From a checkpoint of a small sound classifier: activation geglu, muon at rate 0.024.
Rows from block 2 of a small sound classifier, named by matrix and row number. Rows with one number belong to one neuron. Each number is 128 + 32 x the weight over its row's rms, rounded and kept within 0 to 255. All counts start at 0. After the name is the row's rms in percent of the matrix's.
After each neuron's rows are labels from the 100 clips, of 14848, where the neuron reaches its largest size: "band" is the frequency band that holds the peak. Only what is clearly more common there than usual is listed. The data: simulated modem signals in the audio band. In brackets: how many of the 100.
# gate: MLP gate (model.blocks.2.mlp.gate.weight, 416x160), inputs 108-159
# fc1: MLP up (model.blocks.2.mlp.fc1.weight, 416x160), inputs 108-159
# fc2: MLP down (model.blocks.2.mlp.fc2.weight, 160x416, transposed), outputs 108-159

gate.344 100 [109 105 128 120 143 146  71 102  86  76 193 143 145 164 118  99 176 160 155 125 142 129  99  99 130  94  84 125 112 130 109 172 187 144 148 135 153 124 132 101 113 183 167 155 176 142  84 127 136 114 112  80]
fc1.344 093 [120 159 138 108  59 171  62 126  98 164 103  65 127 121  64 147 135 153  77 131  48 132 135 100 109 158  95  91 142 139 121 166 150  89  66 161 119 116 152 127 121 121 155  93 129 158 138 209  86 131 150 141]
fc2.344 092 [170 108 141 164 112 127  87  89  92 111 121 103 164 113  98 126 152 141  58 101  90  89 130 179 116  91 139 113 154  98 166  96 130 113  97 141 143 166 165 116  90 132  93  96 159 138 131 114 109 165 160 143]
band: 4000 to 8000 Hz (70)

gate.172 082 [ 88 116 138 171  97 135 126 126  82 130  93 154 138  56 142  73 177 121 134 116 177 129  52 141 100 119  95 149 148 124 192  82 158 150 133 148 118 106 118  34  87  97 106 170  96 140 125 155 101 168 157 161]
fc1.172 084 [130 146 111 124 110 158 108 141  71 134  60 119 126 125 105 104 138 126 168 123 159 129  79 124 126 166 173 148 181 117 127  72  90 175 133 106  87 143 126 111 140  86 158 132  95 104 120 129 125 156 136 156]
fc2.172 086 [154  70  79 147 105 162  82 141 139 164 126 142 130 140 127 167 100 164 151 110 172 105 207 103 129  67  96 163 121 103 154 175 173 154 103 117  97 101 120 166  71 118 149 111 167 115 159 154  77 177  73 163]
band: 1000 to 2000 Hz (45)

gate.302 119 [135 177 132 132 175 124 147  85 133 113 117 141 121 119 188 104 186 116 119 154 118  79 177  97 158 102 172 119 154 167 136 132 136  95 134 110 137  94 112 147 104 125 194  68 125 142 169 104 129 111  78 110]
fc1.302 113 [155 135 128 158  75  78 164 176 156  94 155 175 160 166 112  84 141  91 142  76 151 155 150 159 169 155 162 155 151 109 148  79 133 185 118  50 110 151 126 119 138 173 111 119 112 129  68 201 146 139 134 115]
fc2.302 095 [ 90  94 143 127  95 164 131  99 140 158 150 159  75 101 124 136 130 123 128 119 165 111 149  89 182 113 138 147 133 132 137 153 153  61 162  91  80 205 128 160 193 109 155 159 139 177 188  72 149 128 125 150]
band: 2000 to 4000 Hz (75)

gate.149 117 [187 165 152 153 119 195 125  78 133 121 156 105 143 106  88 149  77 127 143 129 144 104 167 127 146 183 198 142 117 120 122 120 216 204 156 115 124 149 108 131 107 133 145  79 126 144 121 129 100  77 169 103]
fc1.149 108 [119  60 132 149 195  82  76 137 128 102 146 151  93  87 141 144 153  97 119  97 100 109 135 166 141  81 119 115 106  35 117 127  76 106  69 159 143  74 106  55 165 153 115 246 110 142 141  82 108 147 177 136]
fc2.149 112 [108 143  89 157 108 116 195 173 156 106  63 122 195 114 172 135 130 181 129 161  98 155 142  81 175 188 138 134 158 190 125 100 131 100 102 142 117 147 115  64 106 144 110 122 175 185 123 145 126  73 117 110]
band: 500 to 1000 Hz (32)

gate.219 106 [147 122 141 166 154 141 148 136 125 128  79 164 127 144 114  84  59 133 143 128  84 191 145 152  35 110 111 151 100 170  71 132 178 148 156  70 119 120 166 142 123  93 112 162 138 131 216 149 133  99 106  47]
fc1.219 106 [172  95 107 154 179 133 143 138  98 104 140 188 136 161 139 182 106 123 155  98 140 130  97 139  39 104 122 110  99  92 142 109 162 112 148 135 118 137 142 106 182  56 135 172  62 139 159  63 121 136 139 110]
fc2.219 100 [192 113 131 126 126 128 135 202 178  92 140 119 113 104 148  85  93 154  95 140 108 134 129 120  81 189 121 120 149 161  96 121 140 143 103  89 153 123 157 125  73 171 136 162  93 115  51 176 165 135 111 139]
band: 4000 to 8000 Hz (97)

gate.406 054 [154 129 122 120 155 119 176 135  56 193 133  82 167 151  88 148 157 100 119  89 191 160 115  81 135 146 221 127  77 118 173 158  93  88 135 174  90 124 157  59 114 103 123  95 114 102  89 142 116 102 124 102]
fc1.406 054 [129 156 127 148 178 154 241 129  73 217 152 118 155 141 119 186 168  71 121  65 130 166 154  78 133 146 220 112  98 106 125 135  75  98 165 198  78 139 177  96 149 126 118 121 117  82  81 129 120  94 129 112]
fc2.406 065 [118 125 174  98 106 149 149 158  89 146 138 110 141 153 117 120  45 101 105 107  98 158 115 108  56 114 170 156 116 145 126 175 157 168 120 120 145 119 173 156 121 117 125  67 107 191 109 143 159 105 158 169]
band: 250 to 500 Hz (34); 500 to 1000 Hz (32)

gate.110 090 [102 194 101 148 127  91  94  95 125 122  85 129 178 149 129 177 104  98 112  75  84 130 116  84 112 145 111 150 151 155 133 161 136 125 104 159 183  97 104 211  65 146 105  99 155 146 126 126 149 109 144 151]
fc1.110 088 [139 183 174  84 121 163 149  97 134 130 113  92 108 108  77 176 134 139 111 114 143 172 119 144 119 125 102 163 104 145  99 156  89 147 198 181 125 179 154 168 179 179 100 121 105  95 105 112 145 114 125 167]
fc2.110 090 [111  81 135 153  92  82 116 150 161 160 131 204 105 116 131 120 138 121 114  92  75 118 142  91 160  95 180 103 182 144 115 144 136 141 130  72 119 119 185 149 164 140  57  78 158 104  87  81 135 100 124  84]
band: 1000 to 2000 Hz (46)

gate.347 123 [ 81 146  73  62 102 163 111 140  47 135 109 153 116 151 145  68 146 108 107 104  73 140 131 133 149 111 135 133 132 127 158 144  86 146 150 138 116 104 120 161 131 138 133 105  84 140 144 142 164 130 110 156]
fc1.347 113 [151 167 115 170 145 140 149 100 152 125 103 105 105  99 114 103 173 122 127 141 190  85 114 120 166 116 106 101  95 107  88 122 117 107 113 125 123 124 123 115 104 146 138 118 188  77 191 130 120 139 130 150]
fc2.347 102 [155  76 108 105 127 126 123 124  56  81 113 109 119 170 193 110  78 142 113 156 127 156  56 145 138  97 187 136 139 219 111 191  82 124 155 162 133 116 161 116  92  87 130 153 184  80 138 126 123 147 137 158]
band: 2000 to 4000 Hz (56)

gate.190 098 [121 128 161  88 153 139 145  94  91 134  92  92 178 129 140  94 159  67 151 162 174 130 125  85  90 131 100 127 121  80 136  80 117 155 147 213 129 141 166 156 103 150 110 135 146 132  78  79 112 100  75 149]
fc1.190 104 [147 135 137  86 169  87 174 140 113 118 132 161 165 112 145 143  98 155 113 129 131 152  95 127 116  60 126 145 122 100  99 177 155  89 159 175 133  84 136 249 110 130  95 125  95  89 142  97 114 133 133 150]
fc2.190 110 [154 112 110 147  80 164 146 147  94 167 173 161 144 131 124 140 137 128 114 108 108 113 161 162 124 140 155 174 143 123 159 187 122  98 114 177 207  84 145  99 133 128  70 170  85 131 166  87 143 189 126 144]
band: 1000 to 2000 Hz (37)

gate.364 092 [118 166 129 130 118  95 172 153 108  80 150 158 141  84 122 104 103 169 135 108 142 106 143  85 107 102 222 157 148 108 149 162 153 138  90 104 193 147 132  89 113 105 153 142 137  82  89 112 149 166 147 155]
fc1.364 089 [173 141 144  77  69 156 159 162 150 112 161 182  91 121 115 170  83 179  95 105 136 174 104 125 156 117 157 122 145 181 130  91 177 106 154 101  90 119 130  98 123 155 119 112 114 105 115 118 111 197 135  93]
fc2.364 094 [108  99 141  85 147  84 135 143 183 147  54 135 162 103 132 150 118 130 152 157 133 128 179 146 132 176 114 117  74 124 150 145  89  91 142  56 144 155  82 121 131 151  88 117 101 172  75  87 167 109 133  88]
band: 1000 to 2000 Hz (36)

gate.166 104 [ 79 130  92 120 108 100 197  87  80 104  53 121 188 120 116 120 137 167 235 117 135 120 127  93 130 140 141 155 134 106 111  99 123 147 168 151 101 115 120  94 156 103 133 118  73 152 158 115  66  98 133 153]
fc1.166 102 [122 119 116 155 157 104 195 104  72 124 151 143 152  71 127 177 121  77 140  88 111 132 150 102  88 137 162 107 133  97  94 193  76  98  94 139 180 116 147 161 142 113 148 105 149 154 101 128 151 198 121 104]
fc2.166 103 [130 142 140 131 108 150 101 155 132 153  67 148 124  90  90 148 114  70 128 126 123  88 115 121 136 108 133 145 156 131 125 130 117 107 138 183  74 148 102 181  80  82  96 134  93 152 139 101 120 191 188 164]
band: 1000 to 2000 Hz (34)

gate.54 098 [123  89 166 135 145 127 119 134 131  87 130  89 170 116 137 128 159 109 177 128 117 105 128  88 151 118 123 207 152 160 119 107  97 123 139 108 106 198 185 138 109 122  64  75 104 185 111 136 117 146  96  97]
fc1.54 102 [  0 177 113 115 137 134 129 119  62 153 168 106 130 180 138 126 129 152 128  94  95 120 109 132  95 150  94  78  57  81 142 109 159  74 126 146  82  55  96 147 119 198 124 177 155  80 165 130 163 143 113 110]
fc2.54 100 [ 99 138 111 135 100  62 166 137 165 168 132 113 114 126 122 120 142 144 112 166 163 140 137 185 138 205 131 120 153  99 144 120 121 110 126 168 102 188 111 142 110  72 115 159 137  76  66 176 144  65 124 152]
band: 2000 to 4000 Hz (71)

gate.275 082 [162 118 122 113  48 121 138  83  81 113 123  60  90 102  89 185  98 147 168 127 161 145 113 112 124 110 113 101 145  74 133 135 132  90 130 209 133 148 111 152 165 104 158 117 133 119 141 116 131 133 110 131]
fc1.275 086 [152 128 114 111  41 128 132  94  86 117 136  64  79  96 103 179  90 155 155 127 174 148 121 111 123 118 110 106 142  69 124 144 134  79 130 200 136 141 120 145 164  94 164 127 129 124 151 120 122 119 115 124]
fc2.275 125 [168 186 118  67 149 146 132  87 152 147 105 141 107 169 111 115 205  94 208 151 151 115 130 147 170 179 125 108 135 142 148 163 109  81 133 149 140 119  97 127 142 129 140 109 118 146 170 141 105 134 146 175]
band: 0 to 250 Hz (100)

gate.91 100 [119 137 151 147  72 127  98 113  69 118 153 156 137  74  21 107 141  57 136 144 123  78  89 114 132  49 180 123 117 111 143 121 105 117 135 155 114 157 102 148 172 122 103 156 133 150 142 118 138 137 191  96]
fc1.91 098 [119 181 112 123 129 131 129 193 141 124 132 110 139 177 123 188  95 135 131 102 188 184 141 146 147 162 106  77 104  77 107 147 110  87 143 152 126 139 152 102 100 135 112  51 154  75 141 194 105 171  70 139]
fc2.91 103 [ 80 150 105  41 104 132  85 127 162 141  62  85 123 132 195 108 143  67 118  64 146 126  85 147 210 133 134  65 112 143  72 109 124 127 107  99 150 179 147 145 145 143 136 143 118 153 165 138 174 145 133 106]
band: 1000 to 2000 Hz (30)

gate.123 086 [ 77 136 164 139 124 102 108 174 137 190 113 150 151 136 130 136  68 150 158 125  65  69  63 132 191  59 164 137  63 114 163 143 122 151 124 165 149 161 134 107 184 171 127 144  76 130 150  81 125 115  63  98]
fc1.123 098 [159 138 116 132 131 130 136  56 108 147 129  76  97 184 168 123 134 152  98  91 154 206 168 186  93 132 114 160 115 150 103 210  83 141 106  92 146 130 173 132 115 123 146 100  97  78 137 101 111 110 135 100]
fc2.123 103 [138 151 111 117 137 133  80 124 135 151 118 150 130 109 114 114 136 140 125  74 151 145 134 121 129 121 137 220 146  91  84  94  83  79 110 105 140 145 108  72 134  83 122  81 122 167 165 101 181 144 130 138]
band: 2000 to 4000 Hz (70)

gate.369 109 [109 109 109  76 134  89 175 162 117 129 118  80  98 130 125 111 117 113 108 145  86 144 122 124 112  70 116 168 144 111 184  87 136 134 175 137  78 160 160 154 141 120  67 106 117 119  93  77 147 185 109  95]
fc1.369 102 [138 116 180  84 124 168 109 164 112 141 110 159 129  92 134 107 182 127 168  84  96 110 134 158 178 130 157 143 124 159 131 196 128 158 133 136 110 113 151 154 113 114 175  91 161 129 124 174 152  76  84 143]
fc2.369 093 [ 74 139 120 107 138 109 107 126 132  86 142 147 112  54 139 122 164 100 155 135 147  71 112 127  97 128 142 153  94 122 188  92 156 126 116 127 131  91  56 109 169 196 103 117 130  84 147 122 112 144  60 118]
band: 2000 to 4000 Hz (50)

gate.278 091 [119 113 166 172 104 142 133  79  98 134 167 159 119 146  83 190 147   1 150 130 159 173 117  57 145 174 140 117 196 106 109 124 139 135 154 144  94 110  62 107 132  99 137  90 183  60 164 160 129  97 154  77]
fc1.278 095 [189 100 160 170  52 155 208 144 157 148 156  22 162 121 150 113 144 137 130 132 136 143 175 109 124  85 115  87 119 134 146 157  99 186 122 178 167  99 111 104 141 150 115 100 164 154 149 142 148  92 203  89]
fc2.278 094 [ 97  68 135 112 101 138 119  72 136 152 154 195 210 161  92  93 149  68 115 100 115 141  88 135 114  76 110 166 129  96 145 186 108 109 153  83 145  94 179 151 117 136 163 144 127 159 139 107 113 165 137 162]
band: 250 to 500 Hz (74)

gate.276 095 [141 160  96 117 171 189 135 172 127  85  95 164 158  96 124  92 119  92 116 118  95 126 144 153  87 179  86 137 126 140 128 135 136  78 159 125 143 123 167 131 134 183 116 179 141  99 117 128 193 136 149 100]
fc1.276 095 [139 122 161  72 155 102  79 140 127 117 151 155 113 137 147 211  98 114 159 168 142 163 171 130  85 147 141  80 100  86 110 116 151 132 167 109 173 136  93 120  82 117 152 109 165 123 154 110  94 153 122 169]
fc2.276 102 [112 112 161 255 175 127 129 208 160 176 110  93 145 110 169 134 120 157 165 123  70 145  95 130 171 150 124 132 134 111 155 176 144 142 158 170 121 139 176  79 173 124 121  69 112 144 140 118 151 126 142  99]
band: 2000 to 4000 Hz (58)

gate.295 099 [119  98  91 115 166  98 143 102 136 156 154 138 126 158 114 156 101 173  44  83 142  67  82  69 190 164 126 157  89  64 159  89 118 118 124 162 110 178 124 124 101 117  90 123  88 177 142 128 105  77 115  85]
fc1.295 107 [131  70  97 133 133 113 152  99 123 127 141 177 120 138  82 130 133 167  59 150  90 102 113  85  88 106 176 170 115  57 165  76 119 114 135 129 144 144 117 150 149 107 138  46 115 138  88 128 185  68 174 164]
fc2.295 118 [ 97 153 155 152 174 101 143 160 132 159 154 218 176 126 151 166 108 131 100 184  76 183 114  86 133 171 146 114 133 111 149  71 140 120 145 121 133 102 160 129 117 153 177  57  91 108 106 143 164 170 163 155]
band: 250 to 500 Hz (72)

gate.191 078 [ 89 151 119 128  75 111 132 146  54 161 161 153 191  98  33 124  75 104  88 126 157  82 158  98 175 113 162 137 111 116 117  83 129 144 156  97 123 141 125 128 163  74  96 184 108 124 158 150 142 141 109 123]
fc1.191 092 [ 74 101 116 123 136 137 134 110 146 106 131 124 133  89 132 216 145 130 141  82 124 115 129 178 171 160  88 106 165 136 129 172 145 102  91  68 157 143 149 111 178 146 139 169 132 177 147 150 104  95 112 129]
fc2.191 093 [113 115 154 149 170 129 134  63 172 101 155 100  46 154 122 152 203 112 106 184 142  82 112 213 174 125 166  87 147 149 141 102  46 142  98 124 164 104 146  98 156 108 104 172 108  89 158 156 106  65 137  84]
band: 250 to 500 Hz (71)

gate.355 107 [153 144  70  88 190 141 183 146 151 190 155 109 142 148 133 152 106 145 101 201 133 109 134 109 119  95 120 148  82 129 166 170 132 128 120 114  83 176 141 189 107 101 101  64 113 123 129 119 110 110  97  75]
fc1.355 104 [141 147 150 167 150 144 134  93 102 135 115 136 131 129 165 140 144 137 153 157  99  89 126 111  92 108 156  85  56 121 115 123 178 104 150  82  59 163 129 143 126  83 147  60 159 178  91  85 111 134 116 123]
fc2.355 117 [ 90 125 106 158 163  76 115 122  89 173 115  76  82 152 152 128 165 111  66 106 117 100 107 184 172 104 124 180 142 113 136 112 137 165 154 141 168 131 153 100 139 149 126 120 175 171 130  82  56 115 153 119]
band: 2000 to 4000 Hz (56)

gate.243 091 [129 186 104 137 122 150 166  72  73 127 164 145 180  65  73 101 126 154 141 132 169 102 131 141 129 170 166 151 127 119 149 141 175 118 170 163 186 157  94 137 124 119  99 127 176 165  85 144 118 157 105 140]
fc1.243 109 [181 121 137 147 153 100 131  89 249 103 143 168 104 161 144 184 168 150 130 139 206 142 115 119 149 179 157 126 120 114 139  96 151 137 149  95 116  75 139 144 115 134 129 141  93 124 135  96  91 151  79 119]
fc2.243 106 [186 124 109 158 109 126 126 167  98 176 134 158 119 145 122  86 189  92 163 118 159 141 193 116 162 207  93 171  87 126  77 175 121 121 182 104 155 132 109 117 153 119 145 163 113 131 107 144 116 145  92 180]
band: 1000 to 2000 Hz (30)

gate.299 105 [152 150  74 123 132  85 167 134 136 135 102 103 132 125 167 107 112 174  91 103 147 157 122 183 160 250  58 165 119 113 106 158 165 136 135 147 129 188  40  89  68 136 216 110 160 115 105  96 128 123 143 143]
fc1.299 099 [191 114  92 112 113 124 178 154 151 139 125 147  76 123 159 136  96  74 154 108 158 139 183 140  93 161 112 165  74 110 163 174 158 146 173 122 137 160 117 147  80  80 192 148 111  91 141 137 148  74  68 106]
fc2.299 107 [134 131 169  80  89 119 162 141 130 164 119 169 115 173 154 139 150 150 112 120 120 112 129 124 201 102 136 143 185  98  91 123 144 206 137 117 145 166  59 104 150  70 117 121  92 127  92 152 133 172 113 115]
band: 0 to 250 Hz (49)

gate.324 096 [144 141  94 118  68 140 132 145 171 128 147 177 117  65 129 146 122 135 142 153 122 123 136 148  97 161 183 133 157 154 155  70 157 113 119 190 129 125  65  83 118 129 143 127  70 113  60 168 116 118  98 141]
fc1.324 103 [112 150 146 124  95 176 119 131 121 164  79 173  82 111  76 110 144 108 103  67 121 100 104 176 154 111 146  68 170 158 136  75  33 146  94 102 147 109 158 152 119 134  78 122 174 110 119 138  88 132 112 107]
fc2.324 107 [159 158 156 137 100 106  82  67 102 161 137 110 153 111  93  74  76  90 106 111 149 104 103 116 125 112  99  76 159 126 159 115  78  97 140 118 183 191 149  81 198 143 152  53  69 104 115 174 119  67 106 152]
band: 500 to 1000 Hz (39); 1000 to 2000 Hz (31)

gate.183 123 [138 105 138 109 115  93 121 155 145  92 139 205  87  70 145 167 146 116 143 125 183 113  76  84 120 138 149 159 140 184  97 149 127 113  96 115 168 176 181  93 102  61 144  89 111 114  89 149 110 114 142 125]
fc1.183 112 [169  94 173 113 138 105 132 148 147 136 175 176 152  92  98 156 166 140 103 110 121 126 195 109 110 141 161 177 102 160 125 126 107  59 112 144 166 166 172  84 117 100 130 155 125  89 145 157  83 117 134 125]
fc2.183 117 [114 120 142 148 151 150 142 136 115 106 125  82 149 142 188 132 154 142 115 136 108 192 166 162 175 125 113 129 120 133 118  83 140 127  86 170 138 134 190 150 196 139 129 135 133 115 164  92 143 169 171  70]
band: 2000 to 4000 Hz (56)

gate.120 113 [200  89 147 118 182 114 157 179 130 107  98 113  94 120 144  85 144 144 145 150 140 117 149 126 120 110 110 164 213 150 132  96 133 143 154  94 131 217 153 167  94  94 151 115  65 138 139  64 119 159 170 113]
fc1.120 112 [148 117  91  58 177 160 171 118 132 184  73 140 143 137 102 105 100  98 114  86  94  88  89 147 161 172 126  95 141 148  84 156 177 156 101  94 125 137 126  62 133 154 117 124 117  93 130  92  77 181 142 128]
fc2.120 109 [ 84 156 115 149 102 125 198 124 163 100 150 145 146 119  81 166 135 181 172 163 143 103 153 127 129 142  80 185 185 104 114 153 142  99 191 179  98 160 133  98 168 171  59 103 182 125 157 115 138  91 108  54]
band: 4000 to 8000 Hz (65)

gate.128 086 [142 128 100 146 187 117  50 142 141 125 120  76  99  95 119 126 146 140 104 187 108 140 129 135 120  26  88  97 126 185 175 128 166 162 134 135 123 144 180 137 117  96 122  44 128  96 219 137 110  97 124  74]
fc1.128 090 [149  80 113  82 219 115 120 114  95 100 115  86  84 163 157 171 151 180  93 199 112 173 111 113 128  96 144  87  72 186 116 141 151 155  86  97 124 192 186 140 200 124 156 104 131  75 166  99 120 164 119 122]
fc2.128 092 [142 101 109 170 121 128  81 157 153 119  89 156 166 145 118 132 168 115 155 144 168 117 143 136 161 144 187 158  85 149  99 135 139 145 105 103 144 161 103 132 112 150  82 132 126 217 142 150  64 122 104 170]
band: 4000 to 8000 Hz (83)

gate.277 088 [120  81 112  62 124 117  63 125 104 133 138 117 153  35  84  44 145 141  98 117 133 156 117 136 193 142 120 164 112 250 148 113 111 136 114 140 161 142 111  76 124 109 132 180 150 110 168 144 124 135 122 144]
fc1.277 102 [177 120 116 119 101 119 124 120 130 192 136 120 114 238 129 131 175 121  80 121 151 158 153  47 139 114 150 119 111  89 114 165 154 122 114 100 102 107 127 190 156 150 140  79 148 175 124 119 134 142 122 148]
fc2.277 107 [152 132 101 108 145 100  74 129 132 182 146 145 136 162 126 115 128 104 148 116  38 164 122 199 102 140 118 138 107  65  83 134 177 165 146 174 152 121  90 204 109  81 127 135 127 125 111  74 163 119 147 184]
band: 250 to 500 Hz (88)

gate.162 091 [130 151 139 161 172  98 154 150 153  74 110 132  87  90 120 105  96 153  99 140 156 155 153 139 108 118  78  47  66  72 128 149 139 134 131 110  96 134  92 175 145 135 121 108 143 130 155 124  64 197 112  95]
fc1.162 089 [108 188 141 180 136 133 143 149 169  89 143 131 132 188  71 135 128 120 162 167 134 111 145 148 131 154 135 151 135  95 123 138  93 151 142 115  94 116 156 131 132 145 132  89 143 200 116  65 120 137  66 110]
fc2.162 093 [ 67 142  83 111 142 101  72 134 134 114 102 114 116 174 161 112 123  79  95 165 163 126  73 110 165 114 193 103 173 118 176 152  89 130 130  95 116 140 107 171 102 186  95 144 189 105 102 103 148  75 138 100]
band: 4000 to 8000 Hz (64)

gate.263 090 [104 116  91 150 118  92 112 157  77 161 143 173  95 142 113 148  56 188 107 145 166 125 159 136 131 108 157 123 121  89 157  98  91 132 151  93 150 139  89 151 129 132 173  96 171 127 130 133  76 116 129 174]
fc1.263 094 [112 120 155  89 140 198 102  69 130  90 188 214  96  76 207 178 109 124 143 197 191 128 109 132  76 125 113 114 133 118 114  86 135 100 111  40 108 126 117  69 157 113  88 129 162  93 166 126 114 124 151 117]
fc2.263 098 [183 153 163 147 130 151 149 127 139  85 113  77  58  74 114 109 201 138 131 166 118 124 123 144 130 131 142 136 131 171 167 149  53 141 162 132 108 101 144  92 174 102 107  62 135 118 167 137 143 150 118  86]
band: 500 to 1000 Hz (65)

gate.58 124 [143 149 104  99 118 128 119 138 113 133 169 112 167 128 117 169 129 154 140  78 131  98 151 120 186 126  95 126 156 169 123  99  63 231 155  16 153 129 155 138 138 156 114 120 139 129 113  46 172  70 129 134]
fc1.58 122 [121 162  96 120 184 134 106 125  93 158 115 193  78 176 169  94  95 121 131 106 123 133  97 150  97 147 138  85  84 122 160 116 150 118 126 176  78 129 128 163 116 174 138 121 124 115 192 139  76 135 189 136]
fc2.58 141 [142 110 132 150  97 163 110 143  94 135 154 114  91 132 150 108 130 135  57 180 117 111 108  99 128 111 110 109 107 162 145 120 115 185  88 166 139 104  89 124 138  62  99 145 117 123 177 127 174 114 165  72]
band: 2000 to 4000 Hz (50)

gate.178 114 [159 145 169 164 127 128 112 154  98 141  92 105 135 125  98 136 206  86  90 101 122  83  92 168 127 144 171 136  77 130 141 122 118 116 128 188 144 125 170 157 123 155 129 135 189  97 142 199 143  65  89 118]
fc1.178 120 [111 134 164 102 105 110 142 138 155 101 150 133 165 197 177 130 114 127 255 135 113 150 101 101 117 137 130 107 173 150 115 136 128 103 131  96 113 124 117 146 154 141 123 122  84 155 130  95 101 169 137 150]
fc2.178 126 [122  97 139 132 186 144 103 175 222  97  76 152 192 116 123 112 132 115 152 119 126  21 134 108 180 136 126 124 151  97 108 139 133 146  80 120  98 159 151 173  88  84  66 156 146 146 162  93 103 137 152  95]
band: 2000 to 4000 Hz (57)

gate.370 109 [108  82 117 179 132 145  77 117 193  93 100 134 138 141 109 120 221  98 138 165 101 144 108 121 131 122 130  71 139 121 129  93 119 114 105 176 119 169 110 162 161  75 131 120  57 178  79 143  37  92 138 119]
fc1.370 103 [172  72 183 118 122 178  91 151 193 129 134 117 125 166 111 160 147 140 105 120 115 178 116 121 145 121  89  83  95 120 120 155 162 158  72  58  85 104 123 164 137 174 113 119  50 126 206 200 120 151 124  94]
fc2.370 110 [156 126 127 113 121  71 168 157 163 146 142 145 131 193 142  58 144  68 111 142 128  91 112 125 203 192  80 174 100 126 108  97 120 115 159 165 149 119  97  82 170 126 129 121 131 118 142 129 140 104 100 107]
band: 4000 to 8000 Hz (64)

gate.397 110 [ 95 136 161 131 157  97  93 145  95 199 178 129 193 164 132 116 124 124 114 132 147 139  94 113  90  99  41 102 121 173 157 123  88 127 170  84 138 160 177 146  50 190 172 110 164  87 166 138 159 110  94 108]
fc1.397 121 [169  37  87  98  86 133 154 133 137 156 191  70  73 114 140  97 138 101 141  99 178 163 120  89 139 155 132 101 132 110 179 169 139 131 113  99 176 134 163  91 135 100 116  80 124 138 117 157 121  96 117 136]
fc2.397 119 [131 126  49 134 146 208 183 107 158 142  89  94 137 145  69 125 162 168 131 121 103  96 151 159 116  92 190  64 127 129 198 120 113  54 106 190 134 159 126 115 124 153  96 117 110 163 126  94 150 181  98 164]
band: 4000 to 8000 Hz (80)

gate.222 112 [109 110 142  74  81  72 143 141 194  96 133 127  84  76  84 116  35 164  84 138 124  67  87 161 170  99 169 129 118 167 113 147 148 137 150 183 135 134 171 105 152 168 126 100 131 130 105 126 180 125 143 127]
fc1.222 102 [167 147  86 108 109 101 140  90  99 107 127 136  58 137 126  76 157 157 147 168 147 140 104 129 111  83 100  82 132 134 110 156  86 172  98 210  70 158 121 141 142 102 120  63 186  63 161 130 121 146 108 153]
fc2.222 100 [185  93 120 103 102 111 160  96  71 178  92 120 131 135  98 121 156 144 131 147 113 103 133 145 114 125 147 109 118 112  77  65 129 124 140  75 148 130  62 117 118 124 167  96 165  83 141 158 130 164 154 161]
band: 1000 to 2000 Hz (55)